Weights of a small contrastive audio-text model.
Model: encoder arch jasper, encoder activation relu, text encoder layers 6.
Training: adamw at rate 0.0019, 6400 steps, batches of 512.
Data: trained on simulated sounds of rotating machines with and without faults, 39062 training examples, 83.9 epochs.
Rows from block 5 of the audio encoder of a small contrastive audio-text model, named by matrix and row number. Rows with one number belong to one channel. Each number is 128 + 32 x the weight over its row's rms, rounded and kept within 0 to 255. All counts start at 0. Numbers have three digits each.
After each channel's rows are labels from the 100 clips, of 14848, where the channel reaches its highest value: "loudest" is the band of the loudest frequency at the time of the peak. Only what is clearly more common there than usual is listed. The data: simulated sounds of rotating machines with and without faults.
# convs0: first width-7 conv (encoder.blocks.5.convs.0.weight, 192x192x7, each kernel summed), inputs 0-95
# convs1: second width-7 conv (encoder.blocks.5.convs.1.weight, 192x192x7, transposed, each kernel summed), outputs 0-95

convs0.83:177104113169046095132131142155137157149130120160134105102132130121086137043115146018159164090134145093138151055139025106097147083153081121155149155149136146103145162107119166134156087128143079067146155117156126132115114072065117134110138116114131095151109069042090141166146142163138152164
convs1.83:109141153142189113102117144126167102099060117093103127094134154146155148195103125109100135138141061073145120127133159120102179139138139050176118110130137104123110098144113136098174156120112101136089130150147038089137046176155134094148091135150147140139198144148128122134113112147072144157
loudest: 500 to 1000 Hz

convs0.23:023130133081128191110125099111119068105115098166105127092121134151173100052056107117111181130218116151155124126081121130092112105095067163120096112137122045119133107131106121163166174107133061115170117119128168104109113083167121168153121110066151049110148127134118133155153090148147195090
convs1.23:085070175114072121132111170159102077139113146128114105080146124202112088119161109134133117118122101076098136129130109154132118146133107134122127123116129072141090173128122147083111164126138135141134104087169139076105132131177104103172105145105184235149163114183163099058113143158127109104
loudest: 1000 to 2000 Hz

convs0.57:000167130099105086129138034134122121116131131130106128068159131090102099152123169144216104128121118101163122122140114112140157139106110137064096062143124070144098111163124102133140124144123119135128137138091117094118144109099123118105169113115133127118135125128152127141078100147165159129
convs1.57:080154113149141124140130148097148159066149136128156190110086101150106093130095114096153052122107095124156159133076131146140144113148068168104128118068109148165142120164161142134161103104163099085135146114115177176110160135127121158095152134162126130117142127102146179132127148105124148144
loudest: 2000 to 4000 Hz

convs0.58:161086145156130080125108125099136117084106135194151189118062085136076113134167127041066124130226119162140101137121116123134133145036095127136109137146121122129125129126154121113131172185000130151104101158153103126126180115124129124101116141122119161104083127130103136155144078145114148108
convs1.58:107140145121128127123131094130124158137130139129140107127120127164162089085168163096098123133105097128151122130102123150129139146218118157084198132132198110127083127066120073127163110170202178147141046059150126146176124108199074134091075104134161118107146103106026113085134133107090135127
loudest: 500 to 1000 Hz

convs0.1:122098117053046113106135101141139031139084157140156134082105123140070127134175148125194099114138131125161148046128134162130155079123134124133100028130124126133132107119160129111125181052131172145133125141099148083134093126051143147095158022137118189105152103076124117105029128111196164104
convs1.1:129129167192148115160158175118152219146180121130133164178067098158116106088105094130108120087126157185151165111132115189145168147116101130138158142056120129152181147084126134161132121059158182170119128135093144172119162146163166146121114208140082094084130171076137130134049146163074106105
loudest: 1000 to 2000 Hz

convs0.33:143111132152134116094092129084135151154064149146105133151125105168139125154168126134162156074081138141121132161131154163133124109108005132132095130132089106173157119118135129131123066089181157094132135097083094105147045117102129143126177151096155124103125125155150161142109096080173125126
convs1.33:113092150137122118135128151119105122098108131205087126105151122091086114117104113133126196156150107109090133127109110127149107166108174130103126124157080119153139117126122178129127169167000155141101116133127151133139063115148153142159144109098131147204079157122157100110101125164127129117
loudest: 1000 to 2000 Hz

convs0.141:123070153138123151166107116098129159152136126163191141117142113176109117070135100120162184113146129105092103141120150146145197171102137154092215097072088128134137117161132146060134105123114080070106057117147162135153156150096107099111127104103182158122083106147107190126164122135102164162
convs1.141:068149151130136115128117092188146157115127108204131093093160090107163100084108128145129168138183136162106111131117114112156170161110146154124140139132152091073069135088131123161157141148092216145176077143107060114103090104128116116139176137141162154178178114126051143051120140129133181139
loudest: 1000 to 2000 Hz

convs0.61:119035117142136144127077168107135133128098173118202131107127134116130145172143148142152178145118115120112168120124104102134141149092157153080162112135096152155158139135081064036092153107091130144172129082085115123098128180111099157071111124168113198106132136111137109121132154137111094142
convs1.61:079124122115115135103205095108251131158149065120151082104120162109108135109154137124088103135130138126180116154122050193142179102142106175176128121197139187096130130123082165148105083144175171116123055203160126090130121124183154155104155139115132132156161125143117129153147145129111157130
loudest: 2000 to 4000 Hz

convs0.156:142111113149122137100101106153128108060131131169131223114048145089142148138138088108101167126255093150181112153034136127097077165163093104115132122148098120106140103165126127116091183153068103144108132112147188113133126089100184128170122159157153133152136117154093153145167071134089174121
convs1.156:090111147123113133141143135111155153154123137147138129113106102158127117057133065130078140127123106132097119134163094172173161137172118057125192131125181120134100117011125073106163161168166170131141065080136141125090135129172091125141135119100101167084173126155100119002124194146103107092
loudest: 1000 to 2000 Hz

convs0.100:130153146155145111104113126113111145114057105155129169134143130053093088153132164166160092121148121125153113173123148097147100116084096086027085113158134095143125141157162156142103092124120126127137132166119144084074163131119152107140092161080146108075079115133163141119157154109142140078
convs1.100:099112156130075141167161139122111146124166132152171189139082100115119078120123105117083158134109071110148133162081073126180142157154087135135142100168136159107149077125093171145141164094136106104044145119112157087106124136112085146044124096101118152096174129133195125144094169105098105112
loudest: 1000 to 2000 Hz

convs0.144:108148150130106151153104081112115107138117121170145146109097146148112087166136102055121112151169146117146102179110095152135137130013097144121135145139118076114111113142150140144155148162032125107137090172158104109143149125124000143022151115110143129088086132127151151090141093134112171140
convs1.144:130144169100131124119119078103110116166103160140141195132087132183116082082130120116051117135066091159106115125087139125103153148163147114117191157141133136118114096130166141087174098146150131162071130098166172138149103096169033154065080093148132088129117126129122125129088152110123118104
loudest: 1000 to 2000 Hz; 500 to 1000 Hz

convs0.182:175119063137106128110088137098128111130144118149022184127093153170179143186142138147104155132149110169158134164108107141177130109125096101199078097104104109160165107153098132137152085100185129155103124058116141147138030197154172171160156143109104085128114164153153145165113112026159115157
convs1.182:135045129112091128126133121147154145092094142154095134155120133104129086087107139130109159150155112102170076140102144117109155169139166147115169114137103117104127094137113146080155145107065122149046129150154181120124081131132163177154110135108135137174087105153154117150088118182106187106
loudest: 2000 to 4000 Hz

convs0.28:124136124150107134080104133141169161123146125148081141144211110143152148120140119133208132134134124185185136141113056100078113058115068108177099160137156127133167178073073161099118116123167092167158134101101143162134061111116124159118088140112126106157130072101114134131174075068126141081
convs1.28:144129129151174127142096139105132143149111108146031164103186137116087152133123119107142091136124063149147097122109160081092121192151095168131134161109065190110165110160173156131198099088083093154082129156121143154114121162136120104118066124130117106149125156082138117129132148120095118131
loudest: 2000 to 4000 Hz

convs0.16:008147161134175129113127107072128171108025099129142065128100140146130121077098110115145111103145106156085064073058175122174124112102129147132161112111115086109162176126142100116126143122131123159143115134064144082119157128083123133088137107101120134046114097123195148108134095130102176054
convs1.16:062169138150088130080104118146139108148161105139156050093079131181155143144119079100129135110163156131128154148112057148176101129074137116132085107138087117120138151157139143142141053138140164129154150121148110079075118132118130128149152156109138150150160167146137104101065206136120128129
loudest: 2000 to 4000 Hz; 1000 to 2000 Hz

convs0.178:130015158120133153092098118062071156094133095154142119148158096094118126119126134152166169141146106156145110096125090117152127139122143154076157157125117120144174150137039143006082163110144123148056099139080123104138179126122144145152068129164106157123130109113091158175175104126081160128
convs1.178:121174175153137107125141109116181148134098103178163106104200180159120127079127145119130113094102109145106119117157145099178114132153116131134154158157132046085124142088143038137238131119111165172192112103082088128115152098113121147117135121140187109165121124127067090103126125093097140170
loudest: 250 to 500 Hz

convs0.42:140125108048000096097136100123136105118138161121144111117158118147098131051104151095152127116125089118140124018113059142111145132140114101122128086140131099135083117108136129127130091102139138089124144123114142144121101096076119122137157031156133119143137102098056124159107114119161139146
convs1.42:130118124193171139143124137137112148119086173122158156152130165109124155114000124076062070094123174136145157106149171116143137102159067128106163120136149120116119106146169131094155112049171139132131201135153092149148101095178119106115131241164136143083165141111103114120104169129086123204
loudest: 1000 to 2000 Hz

convs0.145:141099170085114124080096113112137090118135179109137134117126107150157124122122116094049090155128114164101121108141099146145099171086152168118163123148122082118078151128160145122138129129092183083070129116072128126126156112160069129115161114153137136084156133106054115156147130105144143121
convs1.145:106151179124128110176142130097136184104126101133134156161177139134124179112107132120155085093110145149120158121108142153160082070124129180122092155119119127072107197088097092171117105120122099116171106166131114121150157138111147133091114151126147110198177119150121104128153120136137096076
loudest: 250 to 500 Hz

convs0.91:112139178158134144100100127126141128131099128098133105170136130085102137129147127113143122086111121170112120152142065097107087117094065115125103180134144131114066156093109146131132147167123115151127124158147107143148158108143128111129121138109123154129111103127126140134154128108055123072
convs1.91:143135108116126135153086074077101111154184150147146150113143059095065142071152147169110126073077139143119101110105127093081142136092168134147084189102125171136127137130134077124171095180118137129151167115159132127103172112133149148143118148123144105150121147152118097100180133085165060170
loudest: 500 to 1000 Hz

convs0.125:153104114126163161100094084156141172094173144140129133192154150119124126147177143100121166112115140141048099185045093120118101163069119138164171199127117117114127160153125125118134123135150157113095109129107137165120152137125119118120132133145123125121104111153155135147192094120067092138
convs1.125:112137104163112097141098101099135158174132134172160156118134059098101107067154115160064101088070110128118100133126141133142164143100131155166079154085151128115145153083145096151169072176120128148125146143165128155112127156199204166122141129123147162147180150194115129119150168114152105138
loudest: 250 to 500 Hz

convs0.62:047150108095162133127114123142145154114097155122112088153141121062160117040052141144168118039094122077136097103160124096065136137173122098133109112140120119137097121056136124146133101132120134126117154129128139130172124103095136104133141120081133115145081041132139105138076145109129117058
convs1.62:080152103159115149078116121124058107149125120147163137157137138123097102058090125132150155086118121105126114113189118113121163074170102172055140140127125109124101095082090109123137075093136134090172140125093180115175116087126093144116175124058142147126101139148124093082170090098149058157
loudest: 2000 to 4000 Hz

convs0.180:104145114132142152118164148154149052087166106095085171108128121114158139159092031111161173117116124082145132123062101130112096114111146092149111092104128172129144132167061147125132106060149067152161112087166129117141097102128134122115098155094079082126141148139101113133084065141180105115
convs1.180:099090052157116116149115181102169096145127168093049137115101121060140131127115050147152108137105140136148139149199112110085180072118151138108131115154101140133165140127161116083120173113112055165129106136126122119098138096145141110146041160078093111119113145169161117156095115114131087074
loudest: 1000 to 2000 Hz; 2000 to 4000 Hz

convs0.184:122129090114136167182039093066150160136130163103110141082111153129158147160183115147096173139092142127094104165131127127136149158126136126151162165044060104117193115138111134088141101102125118077102124109091135143089147174066131156102148114106128149053086125163161144146129100094125085145
convs1.184:129048133105126106111240117141088157121110105146136098141147173133160119147160097185090178137184125075060076150132119143102121155132164116157107119190114112103131172137064108102128178078110129145089134152090106132128140149158186141148177132134148131120065112150162135162122112193144198115
loudest: 2000 to 4000 Hz

convs0.87:141112129140112079116141111087132105049102054145123174115050149096127170162172074118134157089146109120148086131006125102132146155128106067106127085107123147111210129160085147140060115098091087114155135122090147026154114087078184135156134123161162170073123108170110150129117071125138132099
convs1.87:116134120141121139146172114065128158255135109130135132097088072115145160095112103149117107141159162152093120140177079169132125094122127104212175125147124129113116150047122087149151117113119140144131082086136147137053143136141136151100114140097104119095104132145104116099106209135129157090
loudest: 1000 to 2000 Hz

convs0.124:167071127119120128136112071106021112104139099194067119138076144159152102095141157126164131129161105116227154149189127120092071112121057132093093156144108057087136150108120098100118127127144175113049158087054172074148104072106073144135102125134158094112149127081160154120192147098182176131
convs1.124:106105210139091134157146147124139119208102138199090144115129107161073072094111049105116173130111102117081133133146121133099092185116153123159116128155133026133142127143169097173137158128082156134152143130123134116087117100129135153128133131121157139138127130157130098068107177142092104129
loudest: 500 to 1000 Hz

convs0.159:118151188182150160145108133099146093155089092125145134124125145081105101163115083146183149066088127135136138129066113082161123101149101109117148128084156139145096111149143130139078138179119052118177130133156136098179191098145161103150108168040126127074168135115182135108179092177071139132
convs1.159:103131099157140121119089121147110091125170151122159173122084118154093185130081115127124132113093141183134146133059175083126140154144147109162135161133125133151175061151202192129152123125143091159049142151123115092089089082100095134123099135167117051067147108121135243119086173080171117114
loudest: 1000 to 2000 Hz

convs0.97:089157140085180161128119119145163169105050176105122053187156106091151118057057136152152148093117137056126091134125114093077132137151070103142136127123104089126118133078151110146139106129126129106116130140135127135180149098121144123155136093128110104146048065130134124121104140106082146085
convs1.97:114137139144097146117114120108080148168132137140143168163141119119090123016118148138090154057073108087141112084171110121159146107177101164087151164144110138140160142059090084120123081113131154094200136092132183115183139081127124165119193132067151154107092126162162095114175133111101049142
loudest: 250 to 500 Hz

convs0.118:075103153133167108120104108121143058134043129128127101096072149131108144179119123188120090122107102128097113148127155064148053128104142146102103112141136156167138109097122077083124110165100142149159149104083108072119123161095117138061047135093125161112139139137187143109116170132148128042
convs1.118:088105173129105137125155140094133160129163100136110096180114193119125146110141114178041164110163118137180156143081066188168170194156145124146174113201132163108099139128115157122112121166149130126112033141156143136112157155112120117071093108098152098076125124121149119124082163120088125125
loudest: 2000 to 4000 Hz; 1000 to 2000 Hz

convs0.115:117159138118143115174088144110122094130161131129070139129116164150114164148134076125147209192128152175108179122125118124155163103086153148158157149138108150125102116113132083206169164100114152159143090023203119160041109208100086141124153099106112118149111190154166069144147141098166134163
convs1.115:119083164144128142111169160181153144073155123094081097152116164128134131135136131171065111160112133092146119152126196171078138129154131130096097116163097150163146132157107122095101165135163150099101131170080123112149124092167129130145115173064134119146135042165170254224068108148136105103
loudest: 1000 to 2000 Hz

convs0.127:164134120033079124140146129110130061108109136147142120092104151147081085137187138101143106126126115124131146072143137130159132075093109107121085049116147063150146102126181124132135148021094169113140072137054133106143135094125106131089145041126120163044135139065135123091101127142178161165
convs1.127:174106148153131136160146158096214175141148117141101143149093123161086115107126166125122141094086182159196113121127138158116122129087122172190119167061097079171172188112123126142118104068103161125136109177090089157116167146133169129143090205149136147115136110078159127180060120153083095121
loudest: 1000 to 2000 Hz

convs0.22:113148145138082133115140122139150127117103132126118081148141127100123104040118139104140124066121123105135105106143086144107125139119085092122108123137129103143089122024152125125137111146116111083112138157127150132160120089112125054116146103069139092142101054115128120133111122097111130093
convs1.22:127126119122177157092133091117066075128135150162160135162125181130107142093056137146086150085135101126135079104151143111098117106145094135071116142152114168105120120114114116147127108139137134091169155125151139124166102068119136188110201136088143125126112147147133107114177101095149070193
loudest: 250 to 500 Hz

convs0.168:091140139142196100050116119129165137135034114133119127131122125131121132146138149179116087090148101146110089148119160094137075135132130112080039085141149148111153131108151095137134080161119145130137152145162096120115123123096146108084094147042104110111105139142163155053113164139140125000
convs1.168:098093150128109119095143117151140123087122140063108095149112146152150153132152129201116176110166095143151136117071058135131138094152101066067162106155126110154095094123057099088106158147130104112084057113160113136157132110113156136114094086058139125137145141158124061153098083137104100109
loudest: 1000 to 2000 Hz

convs0.82:162152118150121116131118101140145019112086063152109121143120139045103114146131168138116098099135120129125128189154135068170135138118129132089082119165119133107133163147125143105088111126113181157168138144053117086110127105104112138060070152151117101070125164093162142083121169143154122151
convs1.82:168121170147041173171140152095146106181117131130108204163098167134100199112116161159088131150077148115140119159105144158132113095134090083175136127175115163108184106133157161112105142097133141154191160114064151115127130111131097202153173124063096098118105069161179199152063126155116137109
loudest: 1000 to 2000 Hz

convs0.140:033133147135188130122122102072146139117055136132129097116117143157163136060077036109100104101169128128062083111041175120132092126102091136136130145106095098123153155126144097104140117153108131143164092102093175100123130118114044146052127159100132085066082140106171146134128093142109193067
convs1.140:068135146125074125077092139146087097146156127147151064057116128157151105121169038135130143112166119086115155128130051102134123135078169072137111103141121111127099130148136126095119105183135155162155121109162114046055148153138090097169135134106158178129143159162143123068100188143116114111
loudest: 1000 to 2000 Hz

convs0.161:071143128135147131141100116103110129075062153147109116088057155123163129093088098160137141100210120144138122157028189112144075097143089112112116117134099096127139131154092074095108183139086104162137110101093188101114126149097145146074061149094109081076107106126134121104112080128116201054
convs1.161:062132151115090136111123140146126092196164132139130089068090136161159131132138060144119144137144117115135139126154043137170111157107119061135129121131120123100092133129144137107167106177158160138117084044136139072075112146148107101150126123089124159127179151182106107056103203135106104069
loudest: 1000 to 2000 Hz

convs0.104:167108131156129157119102093103097121014172071110126201127092143132118138149155004112127148145150143127140068168030093139135103147113114085150113158105118143116163120146101121143102123088133078125162111085123083102115154114131173130139120141163141134108120132133129149078131000128125110085
convs1.104:161115135128102112149173163092180126233086121110091196104084104097145168144112084101107140167123102136105169139219149135101112101147130038122191123148088113108170114123164082107133192112121062163116160055182130128077122115153163119141105131133077117121121132139155130154086166148124150073
loudest: 2000 to 4000 Hz

convs0.63:095068041151106106141170126152138187115124167158133160172179165140090098162199174114207106098131162119180150079123123140154167029132112116091096078163121106189161166139169102163120170124177101166107146129059113134132087138146140154133148130124145163173163092081194137111103139116162104134
convs1.63:140130091157185103164124188099131140185160114160127175137115136114105106100098122143144129068079079116163146109109097078153154176135141141110207167125077134123151142101132157174162096120120103132130137111163136126116144147100136128106123172187074140121170186145178180157103132121076124067
loudest: 250 to 500 Hz

convs0.105:075116147147198065123061157111168097121017127133123118133106133114114148168160104194132108146120100164068086158134175105146077119097147103080094128138101147148149106119185067113157114158122122135150137075113095130091149172082137138082099158090137134116076128162201164090137171135134123057
convs1.105:065078188133045149120149083167140132096154104099144074118122223149158141117124117203081175129166140156125160139058066157193118128130112144122158106146127109153104100158095135129128113132122154091137088178110105107151137135118110137096113102072189141111156103141162097118101143138100110130
loudest: 2000 to 4000 Hz

convs0.0:154116139196132145099061081077130148125088147177015140157109135168151127158153110133130173100138127146125112165045144155153112088091031112172077146129116098148163109129123110114158071139176119093104146126129105142136085112119153171151173164095101079087116113168181166125162082043127140090
convs1.0:127057169119063108099143121131138125135113172204094123094100118128079145112125125128067173165148082114122103129103101153095131171119165120125146120156086123125149091121129164106124179100041136165043148128147175147108066147145188160152153139106147156189116101145139097124098133188126137118
loudest: 1000 to 2000 Hz

convs0.13:165119181182152161148085145028124118083133107172125139121121064057080104160157124051156143094135133097122121146147060070113173144048092115147114141139138126134117129117130115090100174166145122132126127146080091138142167120113136115116042164140110178096076131069133127133141096132120117110
convs1.13:142185111135127124111125072131146080154101125134148143041140133117131071099138135072180094119085109146131158116084119140120124125129113111098126153172144171071147093092151145131181131132078138155163127111130127179148106114217150108165100111136105076172145122073079115108129111109093158123
loudest: 500 to 1000 Hz

convs0.162:160058138167155148133180163069136143143083152151140117151135075088083129123121138122116139057139088092085098118125190133124129192144121123135165107106135119138112123142194139044148110144127109088163130168125119118149167116062122107110148144136136157145105099134130177166132185143097158065
convs1.162:115163115128126111114147092180098159139142104185162088094146128070174142104122151152123159115132167142116167143132074120195181098123129130071156134148173140042083112101069164156166181162071136175177108069118087169117068112120132101173152123147116107150174123112060137095107090126135123119
loudest: 250 to 500 Hz

convs0.185:115111119148128107145122121086122059104125111135140152096092124145122127166157099093101136163150117180100140142093121135186139118000172119092103114157125143151108142143157129125119171100085119184136104125117091081058138111126074139072149116099094138108162160163113131082141132117119102100
convs1.185:104113155141116149104190149123219118116128083122145150158132209157124139122141187121026102150039140131172133139127113227139152135227107147089196126152106080137155128106094139114112118095139165106123096127114143110189120056168135161110128151085148122145118092195152178202068125119160091079
loudest: 2000 to 4000 Hz

convs0.179:128103137139144113103058086079114166133149150201035137112129110172154096117110110144153144087141088085160116145089112124109092088126084119172099122097100041107130150154077139089086100103154137143056106102109129142168108127118133141121095177100152090135113160161171179126168090072130169160
convs1.179:106116209123117116117138121119116089136127124213078136078125130129103086099122082135133212111133121133077121123138152119115110234130215129142114132143107084086093115138174110173147144169055161133124124102115149128105109111115112152128173116091142133170117124122137094115141151177121127133
loudest: 500 to 1000 Hz

convs0.102:121126140113145117137135162100142158142135076127087134165108121120124136146138118170144132122106152123130136148072107090075163116150057084163086155114136146116134131093093168148127065090149118115153138142140098080173047081126197122143098100064122126112034089135119136142173122056079079107
convs1.102:144112136154147138131058173115097154172133115095100127126140102098119195146115103107086115137177104127144122110147159095113167136134180104090197142129153197091084058119164130123116119190165057180073141084171161132101094168113114096088084141154102091108138145141131184117182132080095102099
loudest: 2000 to 4000 Hz

convs0.50:137098114166105136111135121129109225103133140148071136135174161145062121142144144172233110090134128077188152121063140104117133054122082109170083075160153128103127109135067109101105105077157133134100121140119151142126112141156152137102126125102126169155094143143172137122111099079194174138
convs1.50:129139172115155129111147128106146089158145084139091174102172159133108140127102141146120174122095102116162131098130101107154114208118175078125158149134100111098147101133145114248178123133084142140153114098057088157108138163056141123061117103117129129142137126126191111154139111148100104109
loudest: 250 to 500 Hz

convs0.172:217163173104148135130108154103171125099132141118132127110107105074172154122109145148076009135103127132104181160148112074122159156144138103104149126148163132082093111114125166102155062082170163092159110136088162081122145129111130157081123113167085096086082163108154105070156190077150130144
convs1.172:198123115108134189164139136143165084115152144195137134135105114158081123133122180142087109139114126116147112146129142149063106116104133096093126133196122174161175080139085177148118129187130154098165179115129135135138092115166105164118147152136108159140108117132136162163132073129074098085
loudest: 2000 to 4000 Hz; 4000 to 8000 Hz